Weights of a small encoder-decoder audio transcriber: encoder widths [192, 240, 288], 2.1 epochs.
Rows from block 3 of the audio encoder of a small encoder-decoder audio transcriber, named by matrix and row number. Each number is 500 + 40 x the weight over its row's rms, rounded and kept within 0 to 999. All counts start at 0. Numbers have three digits each.
Before each channel's rows are labels from the 100 clips, of 14976, where the channel reaches its highest value: "strongest on" is what is common among them. Only what is clearly more common there than usual is listed. The data: babble in 24 made-up languages, each with its own sounds, syllables and stress or tones, from a formant synthesiser. In brackets: how many of the 100.
# conv: width-3 conv, stride 2 (encoder.blocks.3.conv.weight, 288x240x3, standardized in use, each kernel summed), inputs 0-119

strongest on: /z/ (54)
conv.271:416538444476449445472413520485482440464504513490521537577504487481456553546530501484526576578485485447523527483483490510469544538460507483470444541536501465445438498513376501456474480559582484508493523483547490488586461450485465470459484484490491539527466536510492463537513525433457502480520506590445465493480510497498490487508479434541561536505493523417491451

strongest on: /ts/ (60); /aʊ/ (48)
conv.276:479496436478457503515582487505548453503470481536484447529575501463441523457457506439455404459533491552482543492473552472580446515475529475474555563530535487514491566526554512477472425511481470562511536447519455462446548463481431494564528410499515471509482478543569483458497514531521549519497452481530498438524505553500539563425494525467529469571498448512523456

strongest on: clipping (25)
conv.252:462511479470481515453471556520480403503503450549522528408495439480468506427545526534473549532531459484574520548512445523577529503409528502467497452456515509496559480483475468613538439551580458454540452498522509458589461475498463461496536502523539474491482509543454494486582485534557489489516449480525509489473503495492485506535438486465527475494517423462548444

strongest on: clipping (42); mains hum (35)
conv.169:636499446507533496509537459535507483478469456502519525486473501545484487477469479476498551587503487463451526454547518460439568508492473480587505484506475516516457480522521507485548494497540514490508526526513487458499516496457512425483543521461507509465522559389493518465456502520532501495541469435521567597603506456525484538571482495457507547535443447500528556

strongest on: /ç/ (70); clipping (29)
conv.115:441516471455431577482529423492514479533467467527479513566507495429460512526515559438499513534471558518468550515458504493524500522483461479457447395488491470556471536513454550519435481585377477505480503514481454464505528391528555501494531514518471546519513531542503512473508557490461566506462582449515525489548546489517506575490543502470463545559488480471505498

strongest on: prosody: no stress (52); /ɪ/ (43); /e/ (42); /ð/ (34)
conv.171:464484468478498530552542483542553480514451504402482498526478472537500509556514498520492507458514589525537531467503504439494479474518536535494523528511497505497526503529530486475534499509507423482649486476494486588488515549506450493528530481409493525456463500490471358414483520537439565518546454467481461482503537471556545484442530538483558469536469480477518502

strongest on: /d/ (39)
conv.184:516526531493506501449469492510593483518476463495478509412496556564570435537475495533472505496512441584436568524455555530488527483504549552437540537435492441490451440460425486490524487489473499453492568507529596560485513468496516527520473561472437458483456510529547527509477486533501457476545533431460526520518508527533426515454458528471495430534530507580539521

strongest on: /w/ (37)
conv.213:490474518536511544532501563523483554535498500548497532495558494442531459432508455514480534416478463513434451495524498561507493545475471535508493483459487414506521504469523546616441508503544598450503499492505521509530559460478533574472530479559487453497475548397472458519482474422484480545470465553514506481524478467513541603482479478467467484547617525544514494

strongest on: /q/ (42)
conv.154:501505516480543521414472466523592524505481480464508540528550501537524511493467463492461482497472505480485507472576513417471487464542481415527489509512474580440490530505480489563445494509555536532438475517514568495476492604500530490446515434468556553489443419553498525535490547477433535460425473524480457525465549482522516511452534504479520463548500466463454411

strongest on: reverberation (64); /ts/ (38); pink noise (36)
conv.101:488504496515524549510499513581438503487515555534429549489528498542520499440521452515565529441395507505503487423467531504491551457508541497513556542519441515498454480503462480411493478478449508477531485551501421445443461505507445538501443413503492562398509573562481516515497518414476520541524452498476476445536483495557518527555526462449469549470488548504490482

strongest on: /t˭/ (87); /ɔ̃/ (52); /ŋ/ (31)
conv.7:495510456522510512512505515424569561500492535492441512487471474463455491510454555535470464500445573514460523500529453484533592511527463479512527449493506507585466447501508439556507497508459480565496494543515479559558562452498450533531485511478452529488483518523500431476510558439524467531535548554493463511464501496516492566455484477465452568540453457493460519

strongest on: /w/ (43)
conv.134:512488434520458514564485538544529539430422502593525476525539520629533500494474510482468491476562444497457474418511526553515427433517532454501447481497500538498524499535528437474463474475563546556581432556536447466487541513543490467499474507545470468528532489445555459497559508430492463461547571487524493573495498488444569471451515442444552456510501494479533542

strongest on: /ç/ (68); /ɔɪ/ (35); /y/ (34); /i/ (30)
conv.132:485601545576542507555627535447512517538496468500506529577558445470512536494506502504511487472542545469395529506490513511497544548468500495537462519557532487457520485488504536535545529521511436512534471437432489464495494437471505472472555548521495473454553480465553505514480471399572471506464531492446445454450482557509527583404516439498509486548497495477458514

strongest on: /k˭/ (42); muffled (low-pass) (40)
conv.68:542511472508482454562468514444474483509545407527523493449601511453552543517534535486468493513442471498524545492497524537487460478513512490485497489538483485474461538440518440518529563539542465418502529491479520485508554534580417512525526515586500481688462576488506470577505497545438452472499509503531487529511474479474434468503467519503459503490499445577571519

strongest on: rumble (33); /a/ (31)
conv.82:519476504561479476491454503527548561498517533513527519476506518502552513501477510566510511478507480552512473469507461459447513483469475461437490481515497528541479502423420441445442465500454490459501514447561442564508451567510496453482486499478500536461542482537543461460559468566503443475431474518492510491554635487490455481478566435523513459473463524511488474

strongest on: reverberation (81); clipping (30)
conv.120:511455472570462546492481541481574507518490535498440517499589482545475546483452443510470410543463494446442526516509511575490529565422516530472471510478503515571521493577447503536542494583593503494466503456529464490521459506478488467547573596494511469455517466490432491481508539473482474445568492525478457484498472461511571526527456569595498501534495523456549537

strongest on: /a/ (30)
conv.95:486485538442523496426504475480484498485510480494481545442535483505571512471405504513521380531483494496511561497507423411520514493476479603514471481549520508532548535550462490496473516437539515504457522401554487505493492538531499422533579485516581539545545544556509513525544495420520482505557448453492463468447507505476460566496445590499494489496484523475571499

strongest on: /ɹ/ (96); /e/ (36); /aɪ/ (34)
conv.33:491513489484537544482433520495535478519444532512456533470464490540467436555480533510472480493531492412518519518474517472551612487564520511424527624503500516489449519467459515483443548496531552477517494514442462497514532511564514518466483588442494567522504559463533485594498465410512446524545462529502592499452433492467436523525511476515506593514498518474439516

strongest on: reverberation (81); /z/ (70)
conv.140:546525525545477500461515490544536480493480445436510458498470482464515451494499515519535525496524547471474489499569519415513458533462509653477443478518448538454491491521474472528493546514476533468487526501438540516496418455482497504491498507434464421522440503436515460450443513410429482542505515460438516476497511457491475531484503511453505516575541539549513485

strongest on: prosody: no stress (62); /ð/ (48); /p/ (40); /ɪ/ (37)
conv.4:499525497434414453513554505467495533527533473466498596546515430505473538458504539475505477562488569508513498478459493547545469512475527515532549514502534457500506555527474545514493472480590501483481486460443483539506486513491443554498501510486520521559489560499498526552507490434530504522496464498491547488527524522505525482554469480560462556541490523520607503

strongest on: /k˭/ (39); clipping (25)
conv.141:547459525523496477494502537545470510542574506550508457532509419456497483511538460524436507515539488466484512498537493452449470522558551451462493453531513593525456437514537652505541498434464511466442430512547499597509480478521530542547435505494512551457507504476534457501567498556549601542478512431549502508518484500403468499491557548431498527477551464530472429

strongest on: /q/ (67); /ǃ/ (35)
conv.250:515532475567541514476501443516564489499497501515520490538577529530532476502477545531468455480474453539533506512532478457515544480548468544519492461452465459473480497525527503507452464533505515576512564520451557491480506582519423507528522493423474609596502433510491549523505499380527460494462466549459451539514549572450476426455618500536464509463465475555426478

strongest on: /w/ (57)
conv.121:457494490537561585538472574509603487475520444540540564482468454553454535475495591472536497457539421528505502487563440563560516510472533500464556494518525521444495565446499465535523562476438485518527480475520523462526559499535447421475515517611473444531526519431470490587397533520452454449536532446502530529545476490449463505432481500509528489463540489458527487

strongest on: clipping (41)
conv.51:502519443571447511509497485509522447547481510510493470480483530556508494499467540444511514438481473454490531534477515550490507533551516644543545465467579614456574606550515555489585478508480518520455541447470534543490489529557472537484490557474494554550545458547495540564527516461480559509485480442505477499487582458460503437428506424489528506474480538515506531

strongest on: clipping (32)
conv.275:509501472479438534479487486542473527495512563459447524471544477526443513544539538445503530493536497455573493479519527447504525460488471516560484526448474481536434476508452554406448496504528481464474475486457517494517520412513561477419559475461545510507555539555420474553479478452489506463549484474428456538453506467503602484516525528440527477504530531553566428

strongest on: /ɑ/ (37); /ɔɪ/ (36); pink noise (30)
conv.244:501578519564469477530463551544503538574535477451522544536484556503516473514443465516483548478530485466539481530471517569463465524480459500551456515466512481386569500457537494530444495546506467533451476460518514440527441458496522493485501552499474566548532515417432497476426454485431470541444450508483528488425485473400490619436559507505549498437490534513514510

strongest on: /ɹ/ (54)
conv.62:504508474524482534488507523516465425575421516536454467481424471517573467481466543523553467445501474497481433508478482429488488537593565448446460540589446443534557545449584432453576479572405571467519528524517507462502470580512523495418502523561468503540560546504507468562558452519463460446544483476447511493495501518521487468566521419470492515458467415525486432

strongest on: /ɹ/ (39)
conv.233:549486480525467503455546495520525557479559440467440505451546480491524459489537510511460588541528513433506576483604467608534493475536484540526474511537542513552483588527467531484516529528565532463509602492493509521452526448544494499514511548523475560496475464438453582531475481490522519504572548561510574553491533511461485508484480499544415541516512511473529553

strongest on: muffled (low-pass) (32); clipping (28)
conv.229:552444545521493481486522499550499494440455461500536492469520623509517547553520462540556493497464433500534533466485532528484445588473440606436510448480479475426478471532476523559456577535479424469470508504541515468500551530509546460449523472571453545482463510589472580551510493462532505526486433546511465474484442444481544469495483471451432443504513455525486544

strongest on: /x/ (76); clipping (31)
conv.83:508511469469430469532484462526475456428531541536570579461545419418572582440513570533530491480487464578444513514439461463540540521549544561475474496494469466488502465484448447436472483495411470512502456469473574481454515518563473507519552460540512510549505468519554523555534546406476483550510443597476524523523501504518472496476510507484571531510503516498504538

strongest on: pink noise (64); clipping (41); white noise (32)
conv.150:443505518540500503499512464587498492485476537355479476600525563493511584512521472474555521454471495479500524484471563468444502518492509453466469487479490496569532481543429506554509511541491504505456452501486436400476508402482507507526514459422553538470528526536528505460486451504512528533518538506472542520469508485456495523550540490419411542486525526479520486

strongest on: /ɔ̃/ (46)
conv.137:539548471455428452545500513546453501483428445478473534494473478480454572500495539500538442545505517473462515415479519464466503448518450554494533446521493496501538509496461541592465467527544539530425488553560520506513570482540494450531505523446520495527459477533554504495503474414475494501509484488455496492478419486506528485556555548445494486501486551512465412

strongest on: muffled (low-pass) (37); pink noise (36)
conv.107:495502509514421470526491517545500530528463487507557499551524449458498478494502480483478441401523499501510523475568511586480516478539529499498529506444546504554443506426550544496527477529457524465445515464553538474495452479480427475496417531464556525549570417527489472507520517448483513473487535456471477443551553447556504491473498494534399467431576473497434487

strongest on: /t˭/ (64); clipping (35); /t/ (30)
conv.161:553523508423465488535507471484516534483480505523459467389419437487400506521549534449552402557452519504501438533576502510513608500570526511582522512576519510586455500514549512529452520468510522537528516450587498429451504504552439481547481511515444483537471493454456443492500582479522467494522528541506482545501529487542466541565516486451583493519498531507507500

strongest on: /k˭/ (43)
conv.194:558482551515449459550496440588506481485501461572546533537486518525531480553499558485575482524492433483403443499463473480444466525503415542529478492487469516418475520408518511481489512455509485506469487491453493560462492552441472457451443494466503468406483472450529572461522513579486460515481571414543506537535586481501510543458431540451533492501430486528532477

strongest on: /ǃ/ (88)
conv.100:479555518546537522476639519552513431503428443462530590508526595561469497536485549502498454525592488475506543464536489532444500444504482531521519511582446553575487485479540530546514488451526491481425537442469463498454484471505497527487448507438525513444488464497483498431521475506508495455506456452449396449464485478559549512474475490591473584496562526477506498

strongest on: /aɪ/ (46); /ʊ/ (41); /ɹ/ (37); /w/ (36)
conv.57:499408532522478561510536495518531488560563433531507479564467504449503575605510606526531507499525428532496515539484523490448465468486545467521480499595443509476534469444564523457481466481472466481533538536435529430530409504575485457530461488524526474480467415481480484527551566514480503475486481476533519436496515508427498525543500488514540524523491587510496499

strongest on: prosody: no stress (61); /ɪ/ (43)
conv.0:518535480545368519542560464586473491528518513454486479526520455528506563492503421419485516511541471562421508430484510522491443545517396458541535545510548480513494428516503459588512469508473501477510431481525452505455508470436444498458513545465484440518473487523566510469570523538510469472536500542520540439507493504409560481492461492526479505526543517494496491

strongest on: /t˭/ (61); /t/ (29)
conv.25:450541531541465508500517535517552552521503502466429509458437404365489504456518490504536557498506512517551435507524510432493555496515544524452501430486389503580465470481483421482535523522494538506513474490526490484494516421475510508430522434384499443459556518467451497503507426547497540470454498532504566473562487523491477449489514528515481486482509432551486494

strongest on: /k˭/ (38); clipping (25)
conv.105:514483524501506448521495548485511530468544565447487489533491490479519544427431465374504480482445476453434503523562519559501524527492481528475464437556573427482528507498522437547562527442462539548521414536501496523580484488479524528525518459441547539468473486467629432454488507558470500616449606480530567451491451538543556499475475545437525547507532534421511477

strongest on: /k˭/ (52); /k/ (44); clipping (34)
conv.113:479438461439528430505461489525515504435508456507485522501477476456462533477493561498450559475427429525544480516509505540551602515493499479526476453486456475536478444484481425454458470526405524511570500527493461556471482465525495484505447507549485416409514509434527534470478518554469559496506584443496550521586538421591524512514518441542499462482540518514507537

strongest on: pink noise (35); white noise (34)
conv.187:508501523549519520515518557447575523561469562496463467524486465503497463523431474539490525520533505609473541553515483438433499532527485473537558458479472414446517508455476436548460501458500484504446523488482575498454513524455468532491433475528455478498486455442439550505464420577496517517455584482480560531481598452481477525526457480463510436449499406478503444

strongest on: /x/ (68); /ǃ/ (31)
conv.52:443484519517510513402515528518535556497470482566548557570542561530546473545444466516483495538469501457520530504537473505496456547479457549441506502547480518415563482531491436553501514455478475509490446484434522506514405496500483498579513530426506482500580440471540482495489586517530478503536463455475447487486530465615567488503552568519466517529552517507516449

strongest on: /ɔɪ/ (54); /y/ (43); /i/ (30)
conv.138:576445503548491513541444522498497522602514527505545542470517514484437483514522458485516534496499500452467435533518406504440527422507513517492497457565565554465477467487497503526578518516466512471463561417507496500475493442434537511493500558499537421590494516518488503616472440487440538573561536467543513511518521532435530517458458504496507537532518578486442517

strongest on: /ts/ (48); /s/ (27)
conv.139:428538496549502471547503454545504555444525515536526491598534516570489516560501473464453490517548524531490489486531608407429490437519596487508483513579476499469481495571509567484502507509422465531509574498495517570474431457498453456510480612478461447561449493441498527493579537529507555505486500480532460491485559482528537501457480483461499517559486536475474474

strongest on: /ɔɪ/ (34)
conv.198:606485518528533529532487561494441509531480558515562488497503522550438408469546449537515559496496447483446484537519448522511502411485516514444534493546585541485574541512563572570525441498483513423455572468473513555537481507503470498496478487491452515551495500452451456568529489397460498452498494501520503466486475536500424505462478501507473464504581497525430451

strongest on: /t˭/ (51)
conv.69:544473501466494435535543507542425492473466464532518534427462437546444516535446474488478497506520463480377457469589476480443481465553520496583570499559461507505494595507562497511457457538469541490516463519502520502471511534528459516568429477477498523482438505477521464514517497526445452418488518558520585541517418527539567491449502539467513447544524531486481545

strongest on: /ɹ/ (63); /ɪ/ (35)
conv.48:508513547589506514513533464490588578506587540501512434479472511440514529500477517538447494478492567530560532472460422504412432500534498471549502513492520496463556581594506522553562474484519454500521480480435509471439463551552540542550498500563510532538522435471471531604491503511495544467489477536525533501441492481515487493588557441490512509571455510500445488

strongest on: /d/ (49)
conv.110:450544494446472545469488474543482506505522515507576589532431498418493486461480517514549476489420551551490517427449464490494509501557503502477519563522491504461452505552535435472442498464540471505539489539463518580553532458538529522485540576498498387576500495513436477463453519497496495552495461436539448487489492474484474503459560521507513458505570566497526486

strongest on: prosody: no stress (65); /ɪ/ (49)
conv.226:543455574393457486498516451482472414499465527476525468453525532521541469526541508510565430450526469471482474464514495509515505475412473553550606491511524491471550557530564619558515472496490473537479554519475518524475453579495511528462446471465443468516439482482515522464472506507510477459522544393527472492477569485463506499540462541496611562577495492568536551

strongest on: /z/ (72)
conv.269:546512556533520476568521523448471479492488517523491505459519479455489480482569436508492430495473565514530502503539496569524536507512505466519479431498494481503485445488449536522455431450492512448458490516502544532514453494477491499461437507520493487480501530467485514517440489504518516456482426421512401504484502499556477506511470531508562562527519542497569560

strongest on: /t˭/ (66); clipping (28)
conv.85:507454435524524563533500465414457430490451437487516468487546524470461483516518496502491519496549489476548468455556525409560491540460531498516494576487445523594513525494529494542497437512456464576492491546508484474543502474458574504462489446426475493458556484543507523481565592404478531470464526499455549470469473525508474523468490539503534532523547534486414537

strongest on: pink noise (36)
conv.58:460484486531492460440548490435539495514554459495493482540489480456504451537404552545490486605517438511512481561481529531569414561461424465417452453425494454475505479458511454464449548547527511507505498491521468485535503438491584515552568514481443513513491524486577486505551524605483519487452615504579511541482552536559530508519463468517527453468577491508507471

strongest on: /ç/ (67); prosody: no stress (53); /ɪ/ (40)
conv.42:438471472483516474507506483519478445550452472457471471396480439472487474451462538453526469451559603538486475517542460464467492490504469498468524439449451563459554517457482567534461533448500515493488484573533491509543531442480554510593536442472559467471529514496522541512522476532554456558490535556517548477560513539518512556506459465490452483500500472493484533

strongest on: /x/ (46); pink noise (32); /u/ (32); clipping (27)
conv.75:419501497490488507499451503464474450459490432473520557507544432467467503507486539468542479495511514464498490568469513496538470541524444596507426456497500493468408469410528491406519523453508554568557467483477439492517480534462495499533467444434541545494444454503468521416526525545467510474494463447562563466571597492594496518543522501505530560500532496549473512

strongest on: muffled (low-pass) (30)
conv.146:573426512499506500500533538511514577537507502505518509509524498403475467490550486524519512496484452463578483465500491510493439512523415510532462486538526546518564528494476565521506426461501495540453576540488571509431554443528482503524457459514501530471480504436429441524468528472496425533551493488503431527398438491544402449516481449540455471485471429537526502

strongest on: /z/ (61)
conv.192:533470591478524547448474547451548508503506552461482487458479485474505538480576563449520506486437690531477519466502499421454544519516539570463512489541539468540452490525502507455451431520546535502493530534548552526500464504517446519477482478507454512509462493477554522448467481550555491496516418490466467505511455523502454519519496565531518509511489521541542507

strongest on: /ts/ (45)
conv.122:513501483425502528476504530450591469482451505508433454525589513430465506518504511528416527471527422472469487507495457488523571518523519529517560484483514576582489516521556512509471509521472482546471473491567479513495513490469435500503479500484509535527485527532467486495482485526510541483522448483544496558475497545626456560524526509513581501527543476441473526

strongest on: /t˭/ (64); reverberation (62)
conv.257:526559547483496587555509465546545449539569536541528500559507448523473549538505494510509502546502518498471511501510550478522587500504524454451481497505564547467513508447481354493524471508535451461411498509503500478553448470496502499468530514490520459478487492507577474501528578541513449486479517478564519473411534576410433516443504512520548506524555505462538474

strongest on: clipping (34)
conv.64:518609509530441517553495546520489544519458537477475521535453473574484476520564518493489540493504476420468537494465480429459520465494524452443500546527495595484482445454583525528559569567525511501478533521420481461425548506535497488477475502508538465479467576458449502516509509475521551468530496512504498468521458491557526483539502477581477543525541460451550508

strongest on: /k˭/ (79)
conv.149:519481585420564576528483465484505504511500562531519416573458531487507455493498468474519472496449537497529445482476484507431445566512454561506460503490532463561392497545541514519469518473471528521497450483444487459447449535480532484523527451500506486553496529589500441503438560472472517473543510575525562515526559491580534501592543462436427451546541458433529467

strongest on: /z/ (49); /ts/ (36)
conv.237:545492554422494508490523475494598423532447457531461478521507531472484465545520501506447523466498588499507436475463513476460478463484450517529454583524462437476494513512500527581508412488560492491452489457494474508479430483483429490509552538524488484568454508466484479404479515506576475462513473508557562534477475510533487499540547535534532569493467495529557543

strongest on: clipping (49); pink noise (35)
conv.112:514479526484477504493464461497530421493492423501497524480473540551562443442507490451495477416532498435534548438536491499547444437462497515444506493503455464542504423448483542502512521525536450487511516554536517482521493420468607482439506565440511488492461522488435510474497439488507592541524464505473451406498465467433476469471536521527457423493509483463547497

strongest on: reverberation (90); clipping (35)
conv.159:555470499514438490473448480513423539475571491517536501491565467474457466458496524494500564518466446463473488461487496521471524485484576552455477474443491470513523489427491442507443637515518484488501464475489469512459446472505456525471483448507483454456506408531481490527503585521504489532567480557472522475557541509496569497535499514460517446436591547477525545

strongest on: pink noise (75); reverberation (69); clipping (25)
conv.151:451495538470552550592468527582482481476535458408530541618476497500472574439441503497486542503503428511484445585489517464445458482488567462532510489502495502495519480496466551565552463501462516490511473434541457441505499463491487458539483445471538466537473532580550528479498518495546498573547438487543499520443486534528522513493559459439511548432525578539534440

strongest on: /ts/ (37); /k˭/ (36)
conv.61:578474442399510452533515521418477486501417513565511466539464450497539523495489501473526458473496591516441509478577490504552567506476502494524507516479489491486506516447545544483459482477500420537557489485447529502545470521500496499553495420421513459507501474538481484450484488497457478466480504559514463539447535424514517463548458404565546474450465457468536454

strongest on: /ǃ/ (57)
conv.108:446497438482480500539508482489500460506488465525483513498530622474476554503517485477455476427457565521509539559530565508494575505507466453488485475525492471552470585548574502522500461471437470592487490505529481542428517477410489517460536515509426538570629468408508512470485524480477496499514516493579533503483492538602470492515561412384443492462505479524487518

strongest on: muffled (low-pass) (41); pink noise (35)
conv.182:456510540534533554458477484486511497469478526471542399504555522528517482606533458584468521433597463463485530486537474534488521526488500428557553491498465488556489497453478527475444454547572501475499545497549569490447457474521523431527489577538488487548527464453483461504461516479498506381501470504475520510399466458503493480479493456519509416479530429518543507

strongest on: /ɑ/ (51); /ð/ (30); pink noise (30)
conv.65:555545511634518436495481544479437560551509539470498461506526454446542530549429491513499531490555487533516470417546528488513529468448490494526509540627509471480448465473551479490483549572431536523495517453518548447511472503509455553482531456544436391495506487412546401540534516512515576523546437545501512496521547517440479450496423467515501490497486473523523469

strongest on: /t˭/ (53)
conv.31:527564461486591518580498462479420522472535487543525512502483518431587499534459495485440446521503487533407475572534479418524489440444517526539436530518511504445493447461455473420479492482577445495530508527564439441506474537463468496491525512541507503575488495437528499470545482465520441534482464441525514468516543603434485533503512503505423573456588548531479529

strongest on: /d/ (39)
conv.186:466439567490416469515508543523437508426505492515485502517540534432505471504535470478444532515523438485477502533459542481488447472546405529562456501500532516495470467509474583503540519470481487507497524560519462508453509476472498540488494548439448551506503423484500489504513523565466487488511558439541606543537557474496492558431487583502497490538489467456522479

strongest on: pink noise (36); /ɔɪ/ (35)
conv.207:519537551525562547583541523500500538580487537490550478496521527553483469458477391530502482503537503514471555492498432448463508456447466457496496481509551526520493496535547382530495463494524517456480508484487562501524523504511480580468464472479488527488513488508480478607517513445391540490446486459452522489473511456541557455463521532508536524513478511544476480

strongest on: /ts/ (47); /z/ (41)
conv.34:459445546495449584506505551477510465463502510491470516479515570497503512467435526510545517524470606452493455515498520518521452548514493518541504483513568523578491543492436500468548438434466473471455469463463518476482487570505524469524586503500507411482486547516486562462495508444539511496447452494524462446513487467447565564546513506488459426423471559564524479

strongest on: /ɹ/ (96); /ɛ̃/ (51)
conv.46:539482550485492510523431484453533505541472480508535411530470458566531482461503532484508475502512511445494548522469431548558415510504520465514578539548535589459583535539476585616579529468549541446537479449451515506532491520567503499500550566591461514577453524477436562615493470441531472507524450475461507509468466451489464460505498526590522559531439563520534484

strongest on: /ɑ/ (79); /e/ (35); rumble (34); /u/ (33)
conv.158:499507475548479521523451481530538556563530495508494527483514465527529530536585531549531494523475512492472500551480523439467463531454527438510468504521496496492476493417518459465454426508509482550555494608470522496516537487530466470604532572541505457507526493582462524459487489495488528539519568498479469509508509418528478514517496478455512461476504520462516497

strongest on: /a/ (30)
conv.87:510468561429535517453495493470562537503513467431446516473541471443458546556497483532522426493580498524498495496503539560529480481417538544541471491521484516489484441512521523530539428468539504502556484476535519584469426518563478502438524569411500482451499384461513554494469487455497494550534457415545565530554495515494524529489562489522481493538513519513484473

strongest on: /w/ (73); reverberation (70); /ɛ̃/ (36); clipping (26)
conv.73:532522506488471512539507489479473532582452519551445497588529512496427520516484465515485462426522497465470508530594483606464467469493522442472465442525569505504513492508500556464504543551497475511398564491506474486562449504481490518496543485535503522394480464470506481545463551526497502514494522478500441505527447443542488575416516564442502506540463453425565487

strongest on: white noise (57); voice: child-like voice (53); clipping (32); thin (high-pass) (31)
conv.278:454536542468540511480543446475490498523527510467538527573491470512538446489512465537535473514519478565494505467520536443510517517435414427508550486564510515483518545440542509524518548464435517511475409460518435510504441405514516509474456427500549517487573533516475477470492529507524550487486520439467473474471490503476574474481484558563465465587526498560536497

strongest on: /w/ (39); /k˭/ (39); /aɪ/ (31); /s/ (29)
conv.81:512538512509418535470488542431451486437400476508504561511503505573502499483478506469529536466471569501468491492564567586512584483520462504490455535492538540445480497517482447454461472476473550542481505524494469508499458455435504520499484495475591555505559523445483570552465526432493522537495507461528516537471510502493479532517474539505528520497543506541513524

strongest on: rumble (31)
conv.216:538535550379537480466463441501596471565606458561550453476474492493535480502532523520498521461561525520455467480430438480506546493464466512508478497525515495539478543444513529467454476448540477489624493495530513490501420500465487586489500435476475526545456430498541438454502543602538501571491556463548433541526551515544485518508534518496541546546547507469519514

strongest on: /ɔ̃/ (52); /x/ (39); /o/ (31)
conv.103:495514528544539466499527531505511511515398517498527529541481515567589516459550547531485559532498510510498484457524514476421484495484530490505490550471536522506571512455471549476456448460554467495554542502488543464467565521521585534488507429601537520565448509442426455504479476427502439498469528510500482550434484539558494496511476499500485486491527442470502495

strongest on: /ǃ/ (61)
conv.227:431508535506489466524426515540511488468477530471472514555560546485526523520561467515489479519443501512471462530459527548512460557547450503535442453468445440484445520500486513459446586545461476501493456480514396476480461465463522485494535440508498517506524546490520495518522498479553523569522575521445523524511511495526439509465609485538514474508561536477540490

strongest on: /aɪ/ (35)
conv.282:503514554582508543535558496460498589544503543471438512506475468550509465570451465494467456597485516534553487449481521456485482474512443481478499519560437556522520474512490518539436501518474457518513511460484476488486549373579489493557506489507486450491568510514453514445445538560552566526494492460555511517415506525513453473478500501409475523454480503445490419

strongest on: /z/ (70)
conv.220:462503539541495530464480530474525515437518463454480517453503474477491503505541487536504522549519536428476501503486485487466483489458478568470523505557514508468458492529489497555448522507615443511483489510517542549527485493511496553380509544496504553475543471483453533562445505449414516500530487458485494469514539518555478513548478477497539531540445493475489519

strongest on: /z/ (63)
conv.27:522525570434509499463474508546522477491479508481492460448469513502438431431547475491471507540571511414580526413444523507488508441520554514528500540463566561467582404530484452505547461515623552465466501520446513574480553507452494529483562484480496405483511506412488537494492500444537473464480461524438486524488481533435522477534510459538497476502497502460546453

strongest on: /ɑ/ (80)
conv.230:533518479433462471457507544445452479476565477502528503489479499492443442482475544474511508502488485472538548533557425516581523436473495441531519392421497516488535503474526531514540483496488470510528505439535448444530454459467528623514484500596558533573552468484478494467458482468465548542460512563451475532562518493521497529466551549503478448433516448462492524